config = dict(
    arch='transformer',
    norm_position='pre',
    experts_per_token=2,
    layers=12,
    positions='conv',
    muon_scale='original',
    lr=0.011,
    cautious_weight_decay=True,
    batch_size=256,
    warmup_steps=440,
)
Rows from block 9 of a small CTC audio transcriber, named by matrix and row number. Rows with one number within an expert belong to one neuron, the router's apart. Each number is 500 + 40 x the weight over its row's rms, rounded and kept within 0 to 999. All counts start at 0. Numbers have three digits each.
Before each expert's rows are labels from the 100 clips, of 14848, where the router gives the expert most weight on average: "peak on" is the class under the peak; "strongest on" is what is common among them. Only what is clearly more common there than usual is listed. The data: single English nouns, adjectives and verbs, spoken by a formant synthesiser in many voices. In brackets: how many of the 100.
# router: router (model.blocks.9.mlp.router.weight, 32x128, trained with AdamW), inputs 0-127
# up: expert up (model.blocks.9.mlp.up, 32x64x128), inputs 0-127
# down: expert down (model.blocks.9.mlp.down, 32x128x64, transposed), outputs 0-127

# expert 1
peak on: /ɪ/ (48); /ɛ/ (46)
strongest on: /oʊ/ (58); /ɛ/ (46); word: window (31); word: yellow (27)
router.1:500450496582524531471543456530477545530482487439435442483535511510471497464478492546492567469493553535552507440580476462469479474496446471508522511516507487481507500463477546469451540508420514528612422500415484474528542431491538445447526456543537555491473534459480461457513532489525572459499457482449527521402510534532453487583496473488534479544574573508562515488536515528473454491509
up.1:521524487516566518462537538525547462500490544543495530524497442494431518470374454560463477473466479520426470566492508502546551473493528544457509524541544482448502471483487596455499515527469555549468502506451509520445488438453464603513444512497425513454495489540500500479462465537469480572491480563485531507513462500603439515561502499510459482437526554587417506535517491495481497497488
down.1:524458489550458478523543504448464513530523530494533592510577515448519516537472492483492540494487496472540563500593559494540460491508477418444503489508470446480501509585479455432543467478426468466510452499383551548520549475442470475484526522522534450460582510477531503461461508517519572497545436447459495535528471489510452512566510480480497474482528539597513485507413490551447514468526
up.2:553499567520480496521563515465463517491440422545495479543482557493490532421443514453526524507519542491481526486528527574507480422523510475463492561435489563503458468606517502500559449474431526510443481467456468523503478490552481476466503431576465535446514500440463510415509571530495506522539486482480498539517570480560562564496527476470506518524521527486555387490445540517458464524485
down.2:572437465435514548470459508481573461545493469452415509459489452528507553505451497508482471489486476450493561513502513475489483473494556459485492517498500480518479537499501463515578536541452497445398506538506511470423538519422561540545581514505533472574495555444520410529507532513503574542555518609514492474478533516520484500468493446560487553491407485469550557479502482464504512512465
up.3:493509483500500554482540507501460505426453530484518453521476514488516485518565483597533536474473457511484510495504454459483532481427524489548437505457485456515475520520532490514538499511575464520549390455496585555462527587490562526512478513524560523530534488553512461445436551480561491508522544498456498492438543382512528506523471512427480427531430509452473490534443468478594502458508
down.3:476482548539539523453522455547481546518490480526509520555542516552459479468594511497475570481569507520549433437537477470445507509516503518469558534532528530456523503416501529501460522439520493455519442513584523484496523543452483510520466533383437472484459520463504509498471519495580416441505417476450485528546475545426513521483551508525416515485578529474540434538494535479509485530477
up.4:466502486562407554499427447503442539531532442489489538475463517486524452498471508477464495513444481482531476508490456496523487483469523499526489597478502537540543438482463504529566487541488524465492459450515443541483445544508558502508458484586566579481502526521462574451513501518524535425498490541495540433488527534458478510506508419570522475529513545441471515547546478420570559589449
down.4:492501526487537493435513498550501517513493581537522481430552513519512468460483543501515532474505506536466493467450495510529498543496507543497584441529489411422451444526466498533497489456467474565429569516533609544586481513550436498500541458468485431498436520536504458569572481509484525505462498483494515524500492533477429353526465487500546538491507543557502515486486444505498467495438
up.5:471489458539483467441568555482539477536461492497506527497537524473500458470508527574546514405563499553537470461504486483471534546524451397521445490529423564562524533505517487595510498523495490544559494534502514597450480545505513464454496545472499480464535445529479410522453551513502422450537525494481461533501520493531485592481487509407481470462450517493506485517454550474521466500575
down.5:453599512601502563517483503525492581514445484554473450481477558478476516465582447458496550551471493535496488491553461420494484461478474555501527541522520469575525489456502570539459519430455510514518498475456544423488504495486493522487445510486436478498452547552452489517539553499546592459464527460491470482451545489411501432484436488518479482546521547505516532536574519518519498460460
up.6:484511489465590531505518525537462494560527489523434513489515449556483453496517510506413476475502413516497464529455476459616490469546557491497548574439483524542524444510457466490505508456593488551534509520558528440475469558453521472463540468505475509521521460496492471448610543509483499514531487505446569444565487497484535520421433576484454520498509439509519469485505525559526478526452
down.6:526525491486506514501476542544502482517456568537490455474463586533534476577463422535530519504497505505514475505500486509566511547439405544543534504481581485489453541515429557478502490488523509450515486569539447428515455502427525445483498501440454463553507477460491508470518486543510516471527542542518452426493548508487465518500371431494500482535550518491511523521552445486615469440528
up.7:562472496521485511600545530512495484491485507469425492572486492476539529495464474463556435443527535498442533494489515527577506452481485405499486491457551459491487540470515505479471427516506464440498544504497414459529533454501523452528423491501517503465494546485541552555540541560461523527453468548535606471513423512453462479511497587519543490577556500447499485454448484534485549548542
down.7:480464479494544524435569510505436492509524522463564512527601487423496495503444485533430460506454531500488499506571503510479467464453555450499467465471483448490495496460473464500540519634485545476521505556508573558475594477418516501465595507465507471486535458469571498480489578506544510490493519551486514498486548449477473527473573575469473505495502542515563452489516517499440472445474
up.8:473506533540461437543466502488487513526477459584520533518456536526513529487530524507446519462435463531554508465409494447543457475480504518453482542377509572515411486512506474455472558510484494462502490515564418514496537526408521531548493514456490543500492508432504532564653468524454537510482489506503535487526529544526565519456461477501499467533510481569473540510513494561496441511519
down.8:544493506501523541417440522471485471507504483554469446449617572486529502552499482450524531495601452533506502478537496560564514507494527436512538444533500531457527559482490593457482500490469547458477548554551516525558471533507455406522542451430429519507509485412543522519494515520482467480511496500461490479490461514488532474450527512575463395520541465545547485517508521483479470488452
up.9:439549521452567485514413544491471422493563556478548482475469502542504449508485486500576485534522404534531539462456489488490514471504566585453564597549467488475475494520528448528501516520517500473449482531478489595510500467537532540468419504531457532453480470469440443508477502486521533559479451551518477515476508602510505498486477507442438445514483532460557515480544505443531567486517
down.9:477496548478488479526472512470559426539532597447491524577495467421508473510478528469559455549463540444557484453480463499443505490572518546500445528553521532485534508558515545474501456502471522526526524528496533560470518558496517533478494482534481557497452456481496538526457522424574481429447418516521526521563496516402536502456546500498482485537424538481491467486478517417529496524398
up.10:535539505517421540435535553530529458545481475510534460436462466460564487422500512549531572521520446491453482557461586492467485495488515489512502459566509447501509506481538537600480480477554482418451487449501469420451499526423505609445508411442476453518519544503540499528554513531470541517489561477506437492516494482497493494525557521521500454532513490585471481470519471544494474460496
down.10:465481587478467521525502447552545450469473484531489529502498502437528451496477477489486554496456530496511468417555506486489501471493437577488526561503471552581460518503456503480516471480451540487508477513436507506516570406531490573563551585558473571480456454477548478535547516474462535552431491453484533455451470508484493478501550575473461555500513524568504452447423531500532505553445
up.11:501541510509501490477506482430550539526564495496490496606462482471485477545519561433447435525379567575493495534467508516496485483475531452460554456505466447545499541441560504514466552564493526493536507486503533528505423513386480483492525539478480436572408513478529523485486528490527541460560528414502472464496491514560520536505527519518556544486497496465507447493485553485454494428522
down.11:454555546487536435579595551504535504484500499445535481419490523550560463511374562513492439488496523560467512440475478511433542542544473505484488596480465560476469485605523488470511496487500474543450461497491445537482514480505468486527503519498476538438595542448533491525469513533467516567496498512483515455536408502490471495529482479476473474452523455478490503536482483483475526459587
up.12:466524604438479454477490519530467467502583564569451544485519536503461458528549460454507483488478462520552536513476495500513506553533568538536577469536562558547441449403476430566546555558501523475492541506492510485437542414498528560557503448450462510494518495511478446508471508491495471502506498517503496500501474478528498445407426454465512517501542465531508474554484486433430508463506
down.12:523429396509519451484570516485530498534494513489562501575468524511559535503470530482505479489496492464457513551489453485529520470521512550517485478453525553482499519509534512486505437503520479535559486549532554418512441501506422495461428592503479462557515572474545475442514571475524458522458445481480476505423469527511510541429526462393552532508462508467454534423520497482564581467521

# expert 31
peak on: /z/ (76)
strongest on: /d/ (78); /z/ (77); word: needs (48); word: holds (29)
router.31:497497470488450537467502569539510566499520562518490559483471448473527461464476611445521544503465501456548496546457522487522534541459523522577548531455425491534466564484478464547527509494497530517409477547509513421443436495539444464528521518547479522498397506455488498529564546484526538442531455584490569513470530508535510453474500511568509523429466474498485465441532455525468516553522
up.1:499456452503590489452447475492434524464485577485436521421476448511466459443446477492491542518552532522408493449544529547516473499504553488561505465466482457421516514517497532628496460504528506480513516511448504522443521482504558457535494478500474491470575489517497434585522457469443531463540497553503521499494509491475513566505530592458542447501437499543467562511542499565511541523510
down.1:490495475471482436544434468587482469504509477552474499503522511420572465530492472488447542465517430507498489476557519552583517471456507508449464455538518488547575462472508481423527431594518482518476479537558482503496384461508481499532496549500472525500519478450508445468492517514529495525489542607534420498499549527496489563509444541552531560505408548523497475553515471531469488459499
up.2:507572515443516523545525469496526411535561486499430552484504533436454564548508431495516430511549496485506523551548441460452463540528590511374511512547491527472485490418482444549528548585507482490486495554468473523499456512483454488552467464433487571486489497535435529438512492529482534464539503535526502513545486542501470471518494436489527534536562494584487476548462492509509505460460
down.2:501500542464561503480503574486492549514478514534583598510491446559556439507517449503523559507517491491515527485466559517475495544532531478521531510521493542447512500416484502568470437469481441510516490448475393520503545450520480519492511529497436535421465450462458511481483453487600404545525482556505518461540434501517506487485480471519540472519442498474543511544447471537508451564405
up.3:549478514464434470468525499543419581562409478545434418536482444468466469510492472506563533516455520503478499491493432530450489539428485513505561475500528511510482443456560469494451523526517502469492466440556413474503509580476476513570519513486539474486485486480576483519503498492535575524584532492529483500416517508580520567522492574449513565561552504529508489486535470487491488458512
down.3:454534442470500520428521490583516523469489411492491443561563573479482502466506478455495552510495580565497473516439537475512477522489522475529501512502463542529573523463503600456457494444499457525578495518531506485590486493480535467540468482518539575533425488461500513475463487469476496578532529575480443428479490497615498490486451455491484479533497488502461523472523489441503552428497
up.4:476510572554597498518499499464545455564480541523495512508447513546492454485481428444520481492499548562510511486503464511585492539470442557544492506451460508500536447475528534490566443498436549539513511473526527455486455475463466508486498483519468559483520566403488495543479487512448528432443501449504502479570480479550454455524552439445588453485499533583472414532517520487485521520577
down.4:460484486518490491604575507483463500482461485583467481479478473484495508528461507517553531562488538437428519557406508478481543474501522476462519530435525522496491554416502511475595470460432509462452451480497547526478443479441507484447506514541527529510507509555503554561471535508464558502533455570504503501541539533515407495558514498510439459416528461500536554516490455584506436532505
up.5:514541455513538569459534550493525415468426439456480523498518516434570599526486500591466577533558471515505478460514477527471516457470485627508533484498574526410418462501504480536469480499453513471521500524474549537455529554514480516536455442511478490417518544473497529444502480526553482520489413441464509530497519548519480465473487530480460523510529516479490571528526490491481538507452
down.5:506480450496493539630526504499459508485488502496444449509547512475482550477515461472461465568480541462503484480568458531465522485506459435507539457467529484483527492521484551511516488525502502572500573476498409489483467451595524518488462496520509473475567503472541501476566521598504472560489568573506483457551414479525486514498484474561503537430472495466569527429525490562436411489467
up.6:435489484435505543546555555429481418443469517445497511473501537521467526485456475471530499551557463447470502493509503505487591492506548508546527480553447509495489601529472480455550476548470455431550598552506529475557507506455514532504494468511541510542456485471593536560460492461515470535570461483521391485514477523499496483447476505485433489484488478476525538539516469555558534478424
down.6:529471515505491558520426477516461514528555497552467473460513469463495459524541504510470519423461531512525522565520437505564460435423535452513381481513528466474464484449493558547461517481481497516502504459522471415538495497459466520451506511477465511454489575520463510490511541426434477499524519468484581526572542525622501576542546531574514401499492500522528473511476509545486499492525
up.7:500456486553523495544515551486436516469453576497528477476541463483433530466614458524538467477504474576532488455478429512557499572452485507500503489540383437475537487468487499502506514490517506518500466556543494491540499565554518472459575444528567490525492468537501488460539504540505451512469473546494510502519476459453594461522531471513430519455511427484514517521460406575489529495577
down.7:499536433557517513463542495478586449483420473508478507505486456455538563524501548557478497473459431478511424538518481512537493429483483577464485597481560457469462534529541509447482575554430536557522477481513461505434532446495488473511527537468575504499449538501527486496490499416475454443552449506491493513586538525442499503492550462471522447538483529504534494466484573529582511502475
up.8:486447551498543430542559470468513553530551577507506493560498465526492512516470507456570415520529489508531395548508576466463525494542510528535547539502491533487502509505478433499527418375583488509523459533497475417446509493522479496487531474489565473499494437534519516514491485569483445492504523462455559482530515549488450523504453446464450492539494523497490517425523546508500399543502
down.8:478480482497475525519540515463471487511505474470519475462518489476467524479498555544536509536418503405518503560450541526440484564541499558498512536539471577432534536554474509473518467485488550515467524489495526539486493521429419478497516479549420490571573533477489537437442493555481564473516477462504522457445568518469496463543452437529446614424456549483525551531513458435525552497509
up.9:460501456525536441477413508465524484537527528592510486544511500492520509476535464450486521492518527522499552592468502473469500514474476490490441509487496507575521523499514431551507527532508532478407518465547458489451487462519535511519522502416516438457530443546472500572493467518480550501473484546470597520488560472436442530569599526583503490479479507445420486480507416575448524498481
down.9:499597500557480464449459505529477495564540521528516489533548463527552535433465467575510489533514516541548519450488505504438552563590396509469522482516497508508490506542458446495490431491593515509460470444516555568450378505517489496488509527530508503524520455557458552509490427459563477486494499519519480548425519435456523445484497487437537519482524519489510550441519497442479527521475
up.10:477446479547496467540456498615508600551503589453503505508539494446516483581477493515525541434522539482432535487508506465438447491540514437430460455502452476492490498519553460512529487528509468496532429519492541529486526535522551421440486465610493489493503449560515504520555535469503458545455507538542451544481474486468503551537510474466484450478460487481501541429424491529471501488575
down.10:521526516461556505482394557427447479518492513492417483504535479499535485493520527534485492544502509566474577507541540529511484484509598534491530487479444389502480417498527548462428505467583510497470515519506494404532459412449429457535495565494507490473487487554452494532494521468497520514508557488449548494587503440466521487553533549517481473551523482495458523525571481467479534538513
up.11:521468461415482523601515508513475551472563511542511500511507497493545498483541507522488503482535466499472463516495557500440534520486549463575554534514516441476474521461495470515506496489502571528520547504540467383416488531476539500477604477469583481586516567423484468457446488472519462535488533490453457440556498550414537581455408522473502477481497494489459504479528512543515461495499
down.11:537460478480524468543530445539463483508560536496472532548473547464454454493482520490499432459450523450503448593451537534552459520548517517521500509546475523488520531513474578490447474447515515516510522516482463475568387503502470455556488459529487561520528562565485520573526382569453463440501487486525511513493501486517461429511522456525490501520543426538534522481493543451447449463589
up.12:481484580537459458477517531488531519526517490465485412455440527615562474519503508530509527477527441491445534443492448544464479442421581485485528519517468535505436468553538532441458481473542551548503485506484525470486433502505499506492553534538535487473540509481525409531471492494540533562470463451507490524485439480491530495536497526460428472608491402535484470505552534541519524582489
down.12:488540540539454446454522505436482526479485415462479524552559553468523556469516443530521533442539534476432469460613545490502474505517488523472590501489517463524492513543465487516561466493431524454504491447482448558564407527476505438490498585493516397459534507500555525468459487507507473470529536529545523470537472501506511503464541516494468473482566510436474539519450489575515553495571

# expert 6
peak on: /d/ (94)
strongest on: /d/ (98); /z/ (97); /i/ (97); /n/ (97)
router.6:496488434504507507484530531473480490562545538449455513489521486505532532502427512523455538535493487447562511511463537482584551450441498461474486549512477466451534504499469479470570562485441541485552532547472514406526541461430514456499531467554552539547423520477475473513532544450503574503537479539474568404524512453559530463481443465454452453495572480534580516543534498565523465520513
up.1:464504476521439503452485441393497463488559525450502538499425518543531513485537494448476513496547492564484531465485529480551559537459515531620412456509570494446552490536501518517511494451524535515563531493459496438530520513454435457522475529459554502476518485512516497580502476508458516532500493453447518485467510469523491586554437403519511541533516507463473467500463528478543485452607
down.1:486465478510529560448485398521456494471498580506487547557528462501488455432418551528456430572506561534466506486452479423494489553559515535467455505459485498476534452463486499567457564490464494475474511577460516532431573466440519512574481433479586552461535512503536534468535522493547514501490570504513522452481506503571509469539484501526464488445526541501477433532528524502495437531491
up.2:521449494500537548528471469536516465480541479444581486500498545525537569521441547520537434513531491476502434550426566493507472467571479433610488436491527483495534453477466483476467495511524571507450437543467512434567553507499525483499563489469496508511503461640485526569478490491549436493482529470486457500535517508501516545431494486440518458467452477527484449497548528495558452484452
down.2:525472449482499425555544427483478543500510555478491474521567520449524480517554467518444407487417534556528494529475449486536522551467504501561499486542471540477497381579529458470516503497508493520524542436451542492552529541495463507551548454485504513589522456495491416537484477480469490542488520488530497503451519484576499436531438452477521533484451526563522516502504410546428524533521
up.3:466395549486523480507490566462491455468489499482469492483532519447542588519488484513490491471530548491490438569511498450478490475585502516518560492518512466451468513438448455412453469592556465497493525480507460503541543525597536527509423546520473493476531519470472518525468532495522519517500505542552581625410533527494515519514520549507525459435472492443470489469531542543449483458506
down.3:505587500441532490551498466594469481491530455513516522494449519517547489533500452438556515515560548528566536551538518493508516451503507566467546491482527553536488529546466481534514533536452529463480562453549417532520513479469513489506504492437447437529499525474500451474454539449516420533472526493505524551420437481466394503475527516432470497537498522496515473574517490413475460504396
up.4:502490541515483572514462521474481516554468575494465484507513439499490501551476485498479514528480518472543505525522564561486492458428482500552527536530447554564525552500524446553509514472514469462475533567473510455472569496466547514476435501479478469528406495595423455491558514538479378471473518516444445510539467567519460511473520463484477544476562558503427496416566502491484569471510
down.4:501479515499518451508455593456510447502574519563485569533415463492514545533471448475491535499518535472506516560413482484560479453490552469451470544523513467508498527548456536479541517451468457552489475477498467506467477487496492469495526482477522611531474515452546492488484495482515567468541479540486497426565548469536568530510482565432457401507452488490516561470457551499474559571420
up.5:558442502485578514512456483543432472438521441513442495504430438483520536550480412539507568466542475504542497458434400507507555532527472539503517492509524607472578425441537457543463476569538494509516478469496511498581534493460451556533442518478513452515450527518503517568513491473493475492476463589527508535517478419538489480491465515510513458545554439495472529533495488485512515509525
down.5:443471440477506557477536450516508552566475432484591486562431519419502496468545483467425501475470534487451483546466541521562522506535644463462506526576486545537471533472526513490486504492523590505488518472532430490498436496412531467482540539490586469511518520467573478443474503498504462543455492454512571482472529510447485490453472516483559489504491523478566512472476475533532500495508
up.6:507435478477601512544477473524535563559502569523476566500514478494468531486512529476488449581543459516425484461486373563555462545481473530482493412481570517491534547534464550471500504581530460531469408514428495457504496520528510471457504494488464507495475489469508430408525487494449478472504531530491516492531429477545521504539528512521437466563492479543496554480516571504468526481465
down.6:487533436423422524479516529469411411517553392436567546498521527505593451491533485496544477579517519489536504539473523493514496425534490447529478514497506521486477473494501505567459527516511502537534545489515425535449562473462425510525505496467439528518557498552488518457525538525477494470510510423575513480455470539536522484498481569466552487459518481489477499439510574538487511418534
up.7:519540418497434486482470552489523419480475550453538513534509532493568531556471516479545542498448475603570403522489523530516484525527509493516465442533441561496483486527464527473517534446531514507495541523528472427513514514477497492547525515477518549532518486468550544477464496502520474533546484503462490459425545488501436504450474417547444483580489519475487507401577443449468520580441
down.7:532454512449542505516550568524535462542496486531454572450431531442514526457494432487526515454486558435514493462519508467467472531514470500429522514429512429497516506542518410459545530489480594426511457535500517545454567550495573474528497479468561465479495559531521442572551456496518489558548512501455434499495414536515461555466518513448469471486466492462518508554532534567470527507489
up.8:525459585549486570528512504456440520574480534434485504523490418491498507492486503518498506600500479507520434428485483485585513498445466513561505630453485526540525556453493579501534459470550467455509494489517540484455589505470513488421537495564495475502488527468465491470561473464488493484552464540487534452484476490499527504450447523456511455509530527463516483480468405511530438535563
down.8:418499510419579493435443543487508495461446496482518436439455512467424450534518531532506462430487499509489464492476473431519490427556512486505525506505474475483493504515426467554539589537519535462590455580506536530470514553532497460567475482488561504590493479525466506497553539538508513594534576537447471515579504516540529521494481513494424455490498531469522470513469485558495493486503
up.9:515502525523528535565503598535415482527482493492565496449477540437571478466422516536520478492533482532540513525545545572484547443485554497539557522505496400537503486443480534429497449529499548475573496532467409476504504462468518415470510562448468532499488541515439485439492540537520516514542539590500537534457509498536474459472542453506492459522472452512500417479439537479469493501480
down.9:473581479464511552462460462468497486558501448554502534513514470511541479464450521440533518536533542401525515503579476536490541442505485456492528477462504535460504487459509557547584511526502545483504427534533614501508506578495449508527538452475432551493476504513524519567514538463555492536473492527480447502412488517556487430536437507453463501408410511480560511508478477505459465524494
up.10:384557483506536466429440512462483544503500500510488497526491496531512476454510460440521495532581450513490546490519533518622456543505458488507502550503507424514441441490621456560526493473497444527536480520602512445496473546569523484512521471457420469495517536522525458575460521486489497495477523436467574520530513541555479480446527501498539518448462483526494506445509444513493549520476
down.10:470501484469510449493527524525523574462503531418521459492551535470467529520453569558530461500533525452490467528546535534487515493500504506497531514518504472505500462546542501594483534405486533514480473524441487444495508530490512522424487419498495495497492545478551513513462547507533503538509421567558369444537534575527509393569474483475490482512523514528524541494492476451379462486546
up.11:522484542474608545435411519463507438572488510500509579483523415522497485498476493532546486561564518461529488534504590523465461531544540491488521446462517530466495487539492498407548522559492472553500446504500515560498493509454505472465446485422534492498551544488478454458504464545465510453499431414462518452459508440477449511447510511551520498525483510523562442510537583498497513568515
down.11:520512518455467486530502496497516466531545504487450469560539438431490495414494377533513536509447519497486425426539437478484477435510523503572478569483504477463530506604446509535545486475502441547564487489445524505473478523520470514513504541607448518473516487536586506550517467484505466523510507528492498492493512503506470516545457478501436535544476548537578493520471551473433577486418
up.12:467506588454541539496451476502446482477478507464456529561486503543531502492491531512487481543506461486529447473566493457447517492408483557550433549446502459504518509468506538455473455550514554475508404553486513471488560440598551561481461576425467490518524500527496545473449457539496442548499490475478519549529487549520527441504552502534559477592489463420494540515501441513445531507525
down.12:452542499465512465548483486507463537566523437510439524427476490464517497494404490464593562506575565391534521475511478443483602492601518481476493415456438522533446456523511497538492516573519495455587500545490501529500431484512489472442501474485492482482537467524507501503521567524554481522499478525540475473541503486495502492565516469434447534501554505512529505441456478544464518519541

# expert 23
peak on: /ʃ/ (43); /t/ (42)
strongest on: /ʃ/ (60); /ʊ/ (59); word: pushed (59); word: laughed (34)
router.23:520477474493524532477534546590487541471465484449503474498492462481494549467437503473518493482484486486570450431527507480449519391473528455545434517516484572550486537454457549424519545499457562477474506578480438453480492499429459453506503465552541517573539457420556493502559539512532529491453459519546470468509495510494451499505564550432456506580536441524490545557502437503517501479535
up.1:471514484503420484540550519516430525525523462537508532516446538496570478534497493445511463462426431521503458549486491487531520496455435502468465550509508561509543518454461519516501379506455378487479545562454487517454506527516468494552489559500459493487495462575534499465502552501490493394472504584559481547535536472494497544530490441543534489537491519505468473478581559548494488531424
down.1:522533508475437432493487540429502489439485494528525482504580483495490440480497537419458550496478512487527561519518545485536499545542458483493513540453515444528547599515488536496515513473511449438517455523535419506460480473548411548498476508454591475539481586504512592535420510440548518502491438474550527473568452529535474433509494476485439539480479499559482525508497536456555524455528
up.2:457531456503499495502416511532474452535539487519527558506390455525429450523512527426461508521541472511464438452455563441528499533526555511574458538526480484534528520580538475536476458547541517484600458500496486509515572511524478499514513540491487492484522447540443558491603521494485536527404542468476454449500560515487506452523510478526509486485465488434598531518486491479445475442511
down.2:448455543499474466520509552493474580490517453453478459553542537533525420500548495517442521546501490450522473536525527519427453461504478520400542480472540430492465531450484538483518518515539539443536494562574497478539489432550445503499500451500538510574487525528429552513579476435551502477559440491466470535542424524438557559468520543482527488492473504560468423498481522522531505554498
up.3:511497508481503468532501506533455452581507524483472534515520453519496489574494521501501464430504501482518554545530472527571520450510531400483447552527506451486446463546536472494473558527512485450636529504460496487443455518574464364512502481449568548559570501586493448488481506458548473500531557492461522457481461530454517481548495515438472521540516538448496465479503457541509488469517
down.3:449448423440496482486469545585466478502443483492554515556465537462522554514468518522534468468513532465532490476461531491509529452555480540506541475490529497545509498490486545521456495375445551535419497593473537476466530455492593541565484463520514503532489487546523448487585505517465477541484480526569440526497444519527506531448523559539500474435503396536452498550461473479471482507467
up.4:475473531479435563529530549510501450574442502534528449530603504464497494528527527504454497452536496510513468481498565497538484494441469496494532555508490534577456441489444542477525477462431548413567510465450538566513463518466513436493457441533517462465435507478499439517511472423563468523507557567469459507539482515537585468538525519492426507497469565518508482536468503543441541440523
down.4:460454491500519462503441504477502545519454455461441539502458544525497515507535522505478506481519583606462441520488486476545467467455515505406570469505450466507481427574422523461553486463499502539496495544512475489456522553494521534534497475520493567506495583550456543474506424528418468473519515463544493432524583550519467430501541531505522510463504495505472609530524518486416534543476
up.5:513541519483503433547493495530554465525497436558481521593478536462578479447464499542519501548440434475524503459500527566528553480436496480486512505437508509501530483551480522449480454437486480520463513541571527523546458575502480509509481462564534515403433493529467468548510530426486526569495392479482465518425454487473594476520450510437559475497512466530504509472535475539502524515547
down.5:483505487558522462528513512445517502512491399460418480488490540468520477553550538544472475486534460498555514468498527385521464522555500522562477613488482424469518553549484428462495525479416461469489509477431509473532470585472513517516501529561479491580497524457478437501547445482493484473488487423522491557498523525465570544495475481504562577517489483534542511543521455442495500485563
up.6:522529501547556554448542548545504520521535616478405567467511532483506454482535532390495469518477491478581445492549459512516505462472497506469514488534502486535486488566412522469526501538473480485549497470496522518489492399481535514479614495457483519505477447478508472601487530473426508391481518514475517485517533542473524447496501560474510497526506557466491493438493557451459485486519
down.6:496514560491487505539467458626530540527502419527497477551493511526473530539541465444545542453549502500441469478528520483518575497435493432467479474490485484548497561443539508456454559554489474459457523548395524448562526568470559484510498475460513537445534524526556555415438520456484450507527486531471494500493570480470460511544451466530488494432458523468472464557505534549476473512474
up.7:460500502415490500486519537546414542477486499492514477454417461511540555511527526482502485465521416596475449459532507608505539519524514559501573493445478524612411478498505514507440467557488535501533469477509523522485452512546487449512455494518459570438509480460471451503508567548476573490534503489436497494454535434600556490462508527522498504478543497463499463495506443511482519481531
down.7:475478465626476518576502477508482489488463484546466485445472519560497493431519457520495460465568463508508521561533477485481472520484510549520433497518463459544563576546430526517498504489536467474464540517460473514476499449476498534506474505485512570483425558487547519484446508448492510418494529487493544499593447454570539560478550524506517437501438481535401442566563467529510542511474
up.8:472506514524490553532417426551479471593511515448475472480544452553495491519571482551537486460488481503511451452428590465538492503494503503510509507538467508487483563527429457542473479402486470470488496531448467479543542515514506478483478544594509431501538559562541582512457435439461493461430545558453484515525461550550436511517491456544512476543561504489443509497535472469511523526529
down.8:494505492519490563481524515572455549452525522471452466520467456465496497387454515562435582463500458482532505493433526443451492464535504639484466539540537470495525506528511517525545451505502510461505481565509499560494537460447460476507408497499518482456584510479495534509537490502467535524576518521449524565512587512469535516404501451511505540453494539504542487473491509505472464443436
up.9:516456575516510507501516481534450541498557468452496529545456437513493447476499525464564504505474504493454485544467502503559509493494568453438590388444460423540524495551480457498513462559485516535528518570514537494470471505541442477522438509500408510516546508426484567490549492464517511545468526498434488485506489536494521573605576481550563491465489506514486430479499460504492545486431
down.9:503471520496542500566500522495463483453477445529506495496475418523531499570504513442520493464497473451496561525494455473502435477480542519552521537604528505504529549506534571423511462445453381461450470529506472508606507487528530477552490541492537477411517447490480474456493510528534513435495504549482536503551525445471556490496500440555532470478452542550521546572461582462505451534528
up.10:507564490446465525459604490485536554449503466478488451452503455559555485542455545440438561493428414555517555514493425500554481402517412483476520478464509485440473488532474436473535539535487500505520539504517535520501543515497450475459542488566509510512502517533493644515475497481526511530491450455468515472501457542480528503534442530525514525508518515516538561544484523485551436457468
down.10:533532422491546555477483546535510538563506464497533476469537499583555495552486509410515524502537490510490505529534551528507533517459533452448493580524482529460428509510523462477535519462568443428422427455509564434552487469502481564526485507515429500500469550521488485542507434599447416447503491523436476496549426512538479471481505478505506461536494466546508471486509470557460525551458
up.11:479444453523531570516440558427537433443501478461450459551420563500491447506471495430458502516489539518561500533621521516495579458513476522495511453450518424575473486493552504474481516506434505560420508532565529440524482477478472501530537553489495514446527511467486453551532524500491453522571520502531492501531509575503497455508455480457575568511511532461506477446532503507504523525439
down.11:495515431492468449483476468480470437468475514509428487441419520471509480504412524561533450480525553444461511544538489535552448501534550454549588486555477572494486476491520513465526516529549574527563560519560517447520411493490450508418480481506477488528497536501602499514456537472554486442503491542514474452473496495506535480459431547506465468534498534464504493556609498524541476485485
up.12:474475396495521529448439538429497459470501569515476488435485439525536499522504439533563538522566525534494579476465554513457562491521473498543526476465478480531501498518490497575492470496548552427469577525567541441499436550402451460541519478455538503519486431522536529506569463509450560486537525536569432462544527474489465520512473477461442523535535485537475477490534465498497448510476
down.12:409476508496530533440520486524494568528437539517516534481490490451500438535512538464547526481520538481529447452485466501500513516509490502542437489489466549482580446506515537481543566504475509489549496512432496486498495479451440460516462465594537542435516456534485500520489533448553478533417452563508439522518508485493484519451489603513441432601546471418492554500446493507535503541592